config.yaml
model: "image classifier"
norm: "layernorm"
bias: "all"
experts_per_token: 1
patch_size: [4, 4]
layers: 6
width: 128
positions: "learned"
pooling: "mean"
loss: "cross_entropy"
residual_init: "none"
optimizer: "soap"
precondition_frequency: 10
one_sided: false
Rows from block 2, named by matrix and row number. Rows with one number belong to one neuron. Each number is 128 + 32 x the weight over its row's rms, rounded and kept within 0 to 255. All counts start at 0. Numbers have three digits each.
# gate: MLP gate (model.blocks.2.mlp.gate.weight, 384x128), inputs 0-42
# fc1: MLP up (model.blocks.2.mlp.fc1.weight, 384x128), inputs 0-42
# fc2: MLP down (model.blocks.2.mlp.fc2.weight, 128x384, transposed), outputs 0-42
gate.311:170095138157112105161096129198157115123144159134109136110077089108143119130156138159092112054151146114134133127160044130095094094
fc1.311:120136165162118141182198085157089154091216100149096140085160074094136099134087157143123138189180080170142138142155135123165125163
fc2.311:134133092126139165114095135084092151093174141124091175151081111105130127149193141139203104103126167046109098141162096109118158099
gate.312:070134117106126098180117100145127114122134100124118156151070118087114126073124203126102159116138053141105145110144091152129163103
fc1.312:138102096130152097086172131124147175070187104112096103068137119037138161121146095115113192130140070102097070132130150158069100113
fc2.312:113112145149068088138093104124136128110140107142109122118124113128120090108062130118082092208099199099071118073094125141115227124
gate.313:115103103147077106117155123129124136147178085156148107087154125175070092133107156125197101119190136082155147093177161135119159146
fc1.313:153100103173098129119106131110186034104083149085132091173099138140147104111131144178063152070091128164116090111086090155142121088
fc2.313:100045121120138127136103089104067139096120127120129149150181148088162198088133168145135102150131109170107160150100109152159114146
gate.314:149145149135185111140113116158131124102087191089128138052116107074116101136135189080144143150133179175070112112200079124098124149
fc1.314:158133140132189122119090102134120122129122210094127106093092142120130135127143115082224181126102218145067087121194116117123151111
fc2.314:113125121144068105124143074117075150095159104097133133115165124138127162070098187153117187067083104200056122147140120199153096150
gate.315:166117129111119150157151146133104146163130179210103061104136171124086105128165113041102154108146098102121112174153108108102136152
fc1.315:190143176141111110116136151073074172162158164206117139145128198110106085155115130099092140113151118118099141212147158081083130160
fc2.315:141129144113086077151133142117069161117141118211084131108119138102147137114123141114136192150112118114152119106176145188107148136
gate.316:090150138120084137103182151117158134073112058160066092124098123208121193086112146128101077140102126075128129137108127128108151160
fc1.316:100080133069126126101121096134183102069098149162139096120170155211144162096139104184117129103132133133101103188127111151107129126
fc2.316:179099139133083123105144094171100190075051124059104106030127159130069099157136172133155103100183080189127124074091094111155168139
gate.317:112122183152127160096122173101136136158129136123143103141165115145094180067070106133133154102087079090120116115168119126118108131
fc1.317:108058102168107149111112136080122078210136163153161107101173142190133150200057139080132121117120174111136109119200106152112126168
fc2.317:178084082182138085082119102119065149114158128135130082121118129183183164160175137139165195198157113135110086120085100132135116054
gate.318:136165161139175171157129092108085083176159116121158130137103131144104108100118137130147147169097125149153118157155175096088117119
fc1.318:118096124109169054080172165179116140092115161128140146175111157164149093094116122112125121109189110135146120099119065148208177125
fc2.318:114133131168141161114121155133167182110136122143087140108137125152116114155149111146118114117186148177131091237176187114117088117
gate.320:160085081098161137130144093119140123118100176071160088129076129159092153179137154102101142149095120144114069130155156120109133140
fc1.320:122128165105114104123099146124134127133106155103138142098170120094134124106110168126122130178138123148103141087051152122083116120
fc2.320:142135119100136179134089103132135078099159185137111068174161133089153136186139131133118070113093077132155079176108117152167107053
gate.321:152122175099129102140072131157094172125152162152111124088143154115107164174067110135162125104071130080057136144092114074108153166
fc1.321:098146087145179125121155096095147088141120117135100109118085092132127073155142096168095139135149103095109104175177130129183128102
fc2.321:099021107146108192109094107057080105158181122117104108101095095158069103109145100103109123093129095120131082097140096168067080078
gate.323:109099144092145129189096100131097193156144135126119130094158142109186139100147148134148088061111108155157180203087149043138125062
fc1.323:102163155099116110129206130225137141101096137105152123162088184139096097117075157135164119179184144122172102142134109118086148107
fc2.323:167112096094143078158127115104141100096135110153119170104123165118110157127108196103164122105096161130069093083105142110091115094
gate.324:149122106167158109082123128136116085163090103108176117087153096100099109144115119088098134144133080079158115134143103166154137141
fc1.324:124100082123164142142100158166109126164161097121158180102101145166049130162145166192076135129126112067118138123149123118112077105
fc2.324:108149055137184185132129137068168124132163054124113143148094139099190144159140105113099119097131151044144063107092126131150136143
gate.326:153121167136139100129128135145155164057114117154101129136213142144128092148169135140120191109173164097158172101104155155113155137
fc1.326:132151124105129087129093110119117166003135135182091112147147179117107114116136144171132174126155146132146193093141142151095163100
fc2.326:056108080099143177111162134157073110157123192097083159058107136132115181091143155152119059090078153103138103125160127156154163119
gate.327:126146178135125114217160122079105110191151186139109072097161100170057146109131144119125143149136165146165126111109189107104090131
fc1.327:127161163157156098116123144113097108088064090151118193062153118134184100193128112097145158168158126090098118108075165155085133084
fc2.327:074119126155143100126146118126144130122141141123157155162182109100111211112152108128140138139120134108167055123101145104105103153
gate.328:144093149092103098182160126175119089173155133156113162119184082147049093145078133113130095034129176144170132116077112109134123115
fc1.328:117141131170127140100131133063174153098096120110150109127108154135177161128174107058085161178134079161088130136141122150168106088
fc2.328:098122099107107079158181110136084098128132149075129104119085151121091154145107179112145180160164113180128094203155125111137166165
gate.329:124158157170164034150159089144143103098102122131100171108157099118188109164109131024168094102125121144109167115090182130099089118
fc1.329:124161153138132037124129143175124114121093146095125168158153119132151103086167121049157096138107124141140193080124100145107058131
fc2.329:141177129076102119144117165159132114120123171121149143118157152069088161116202125126037187148133129093067095160142089149134131161
gate.330:077112118144118127117153145134074113121112107141126080110158163138148137188102172152162144091170105143078118183149103111145159102
fc1.330:044106131146043104109152176129073150108190076139170125134101154172112133146139181182153137174181185157058115105159167128172140107
fc2.330:130133086130104090148121165150098073131119127071190148159107092142160130123169111121124120102136084153090174118125154124118079098
gate.331:161123125149129169116157133108156127106139108093131126157057154099132189113155084155166121110078144153172086176156090124096113108
fc1.331:196181078076123104148154136140138161156118145112115157106078146107078167126180198105142141160089137136139111197126120123083135110
fc2.331:094163132156026144182106135157115135184129118109140142112126191147131145141105151155138140091132153145113157118134180154110108135
gate.332:136161079111174086157147146066096125125116088118098165080063117138108169072129130152158129061176125156082102114117172126139107187
fc1.332:113162144116088129110146166169135120111155163169138153169138135169155124151131106154073127134146121101166183181138086122117067123
fc2.332:127061120179101068160172121111110151156101183151113098086138100207120069162071097091135129082130136168166155135142090146084090176
gate.333:158092159114096147121189086099126170160139142177162139128171126155103099143146113114145121135156150202148137123130058124153176130
fc1.333:162118092099099144073127206084121109151116153136163088121107104164147114102139121107159135181112151079167118143153100153170154140
fc2.333:150096057058107172124112135131139139107183146139152151130124128155122058135125138127160099153145143164104129127151176154131096124
gate.334:205136134164139111182107131116139139136060179147171125115081162126071184130126098153154098170143121090147136070145123116128139130
fc1.334:169120104151120107157108081102146091157137161099119112076136148140085110092090098104124097101085164070152094106150117121070121145
fc2.334:131097179128111121170115087087138067062171143081076139118177108128110157106101162089118128129171125079116122067108078179132119166
gate.335:143119147128100158114141165092149160157089106141126201116112110137147176150138092057133084121068113147178095136116133138108136125
fc1.335:074130129171090170055169128079153164093117093192156117141087095148089150124078105054125107095163181128104184121165118156097140101
fc2.335:116107081118124114080116113095130163089133133148115062118104116117164123079075180126081180095124162178122065146111117136117165116
gate.336:108129160074096156115122156136141100119112095137112143151166114173093144091136121130032168126188097137113085158123095137130123119
fc1.336:146144170117098115061076178128095143090118114164123143122143145081168171097104105114067116123115144128078101141114144152123060161
fc2.336:100108120075128119089122206089162166116143164191084172150146112155084163150079149165146138125110104081118105125059139154173159165
gate.337:147179114087134139119133093050223104170127172089151149170107088114114125122088083167110113144174100150162076101141131082111106118
fc1.337:176121136155054133147154076084124103102127175084191119110137141085121136115149090107090158111102125213075117157126099097107094094
fc2.337:143125110063106177179153129123173149148091172136099145105089107068137191124151156178137150151158150082096142110111117136097172173
gate.338:124152124079154167149162108125146158147138154125126150135163156065119097121137111174140169104101050122159164181142166094070103094
fc1.338:137173090062110170081172098144133123152135174098140133141139136107113140083123145191098180160096065167117135143137110107116085087
fc2.338:134142143146102108186108149099099095148183114168127141104144123109146129159106136076137162128114094090140197126118138137080073136
gate.339:109196114148105143127073142124110168042140062084144221122101164137115134115091114088120129119120142142107160126112087130081149136
fc1.339:097106109161186068081134101102148109172173140101110059113118096201128088114183125126147114127098047136148095100145149098173119138
fc2.339:139104075105147178097152140147137166107202132103175165124146084135096079169113160098174102208099126096173121107137100090074086187
gate.340:156108073179091134155096135143149107107104169078205083116136167091146157097128104128067076150100104151198097065135152090124145090
fc1.340:120145119083164108095181128070191138089113128113156135152131155105118132130137123114110193157129063115121122197077129130146136128
fc2.340:128122115094131142121118126087196126087105124062085158119119116092151141105120162085114100111137123126107178107137139083190134151
gate.343:148123151183086120134139119155186213136117146167122114096151161035115150175147094135161115162096122169172141111160129133145083109
fc1.343:137182132100094116092179117130130101128103146160135150129133140189128091117120131115108140089134103113133098144048163144125094111
fc2.343:145132117120165175115137145126152116114165118147129124113116108046085126092078101137084090142143109153125130152159119148144105120
gate.344:112167154125125104133092119145068125106154109105122156142152147142132147108124095088178099178160120187234138179195181120105120138
fc1.344:096162120113175084095191177074208111119110155121190165139078123115081152143130157154146121126103135152075071105134119103111126152
fc2.344:114146144075087090154112143164116086135113179146155164220156109144106141160086090142111167140024085106112126138109090122087135130
gate.346:104147149164119140157130132111184131099132145118115124133130107180142131185129167180088113139102129112136132164103151199106089142
fc1.346:148093125106143099169194149161123151165169094122115087137198150135114190171146088188134173142126103160101129134092135128144111091
fc2.346:084118134090129166185082120170156100154155157110086078132096151119098152148125073142117133103089121129130109146138117196093098158
gate.347:107087180109129126127135123162168098041122115107125152098109139132189079135045156108097084125118073175121127084130196104147114141
fc1.347:149141102140101117110135136091110158228122073157093029118119157136098163123179087136102160138092215065160104214112099155085111139
fc2.347:160125164169114127133124142121077109167100130141115149139125129121133057151126049123114115145094108098139195154103157084041132119
gate.348:141099115093088102154156177179174167111128130084203164121056101113136125121108109152128162163143166145137129188128162133082131147
fc1.348:156147145160185080166194145118071112155181172140067163170141126070103101105212182081147133095142136142108128103112118135094096176
fc2.348:051108173130148089118049092198148132072134132129175112093132102183101103149077136152088133148118119049075130173098156140081084208
gate.349:174145098091139097132169114107149113114174151133134179145126090123150109095140171133093118181139109076081150087102118145189176161
fc1.349:142139134130066136145096110078129069119133160120062138140177122150095132127088135123114180159058142093095152087051154134142114156
fc2.349:127161171164110071176135185090126117130165084052151135109083110132147098077115140129143126183101140064071130136096073117110118140
gate.350:128095093130114120114198100169165108111134097118127139181152165128191142076102170118089164131143119106105108082144103129092134150
fc1.350:185126158123136145146151144142167123117122101100136177125173085099161127098147093082048181149101095152081123170115090148150150120
fc2.350:118140104133113095086095168140147139110074094202162095178114092143174108105135202126176128191186125126119113121164122086144114118
gate.351:105136145133155095056103164154097100081146120158161143071129113131176102151125130168144135111132144164148069066149117151110154084
fc1.351:184208140108112132197163111131164138143143106106119130181177115123127165176136122107149091116124079100121177193108086147151121132
fc2.351:177144166096101165084102104122083111109102143161082118111102152122193180142104147117169116099122175143099163117145087122166157154
gate.352:077147126122117169128094123140128174143119086116081160100153128144143175084161144124134143166136103186143144164081179127074127099
fc1.352:096083129139088125135136145129106179205107132138072160084168149168134145128151103093126125185080149171129122090097131139107070113
fc2.352:110076146184130109101128135123130126089113152125150146120156165125150124151119020155161159081088179060134111093086134098085059135
gate.353:164156139144159169151125151133090086105121110161066122099088122135130115112087124111123165104113079155137126056075074117095083088
fc1.353:120192149114044105142144084164108146138140139163095147154134104133132095105117140079128136074107098101133134097155139141130171122
fc2.353:128082179120132083119111127135150173170099140118113086091149144067168136125043088089135081082203151055160077108082145091099146101
gate.354:152144091070101136125094078097110099215129114074100137083155210087116166135177104127171128165119137100144150133102108094095123080
fc1.354:116111100076143065126149039127116097170106063081130072138136160088128137134126078134144156138155165132108167101115098151105073132
fc2.354:151090104178143124168131103120124091070177156105169132175128117113083151113123120149150127158142201132068141118129084120133172120
gate.357:132109163198143144173171148184087185125113122104144151130129139157119130081077117106163089126110203105117164081172173151116070133
fc1.357:123171110105097081089112113111178122109154120124158137153146141071121122166125142167072154156152084175182097173151101152124166124
fc2.357:137015116103126227115172062151107186133095169134129120145143132155052155158171131088131162106126036123130078109172162135145109093
gate.358:089057093071089040156171131161107151124137146092117120139105108180140145146141097112137071141085156142184131124088105098134120091
fc1.358:143155058084182194087160107142136107169140092096138086101126144098137137176086155152156156141164132137160153169117161149125132163
fc2.358:103110110124099127167167102120148140090129179123113136102098092143100130138135178002160086148127087147121145094100092192121112087
gate.359:121169117142128178125106076128091069187151183092141100122137096151145102170145084143094074111099123135188123178135104183143122137
fc1.359:152122153143132131103119169118165128115092083148153135140148156108137101103079132044147123134090121090108109040071150172085169140
fc2.359:132066135183125101126082175108084091158107080123127123124094095111131128112115093065132141104068172156148108111088128139062121165
gate.360:088125110096101122155102158122174161181144124123071112132147097213159176131149111106152155175162112123106160128113123107108099139
fc1.360:165135168085134148154132125077116161150096149098138125130136116188099155089142152107155120181155129111061142086094108097184139118
fc2.360:159147097169115069109137133111148112111088187148123110170138089161141123105129096176120109170138221134141121126167107163173182165
gate.361:130127073143101101126098135159172138143102063085124157198117156164169114139114134139123102156162140087144114156135113157152180123
fc1.361:184103063149119153143141169194116162136079050132108129192148167159146141147062137131131069157101130157085169154161133088170140141
fc2.361:048165127150139113111112143114107148088131095138060128130160116110041102141172165146086090150098143126122122080082133146124153090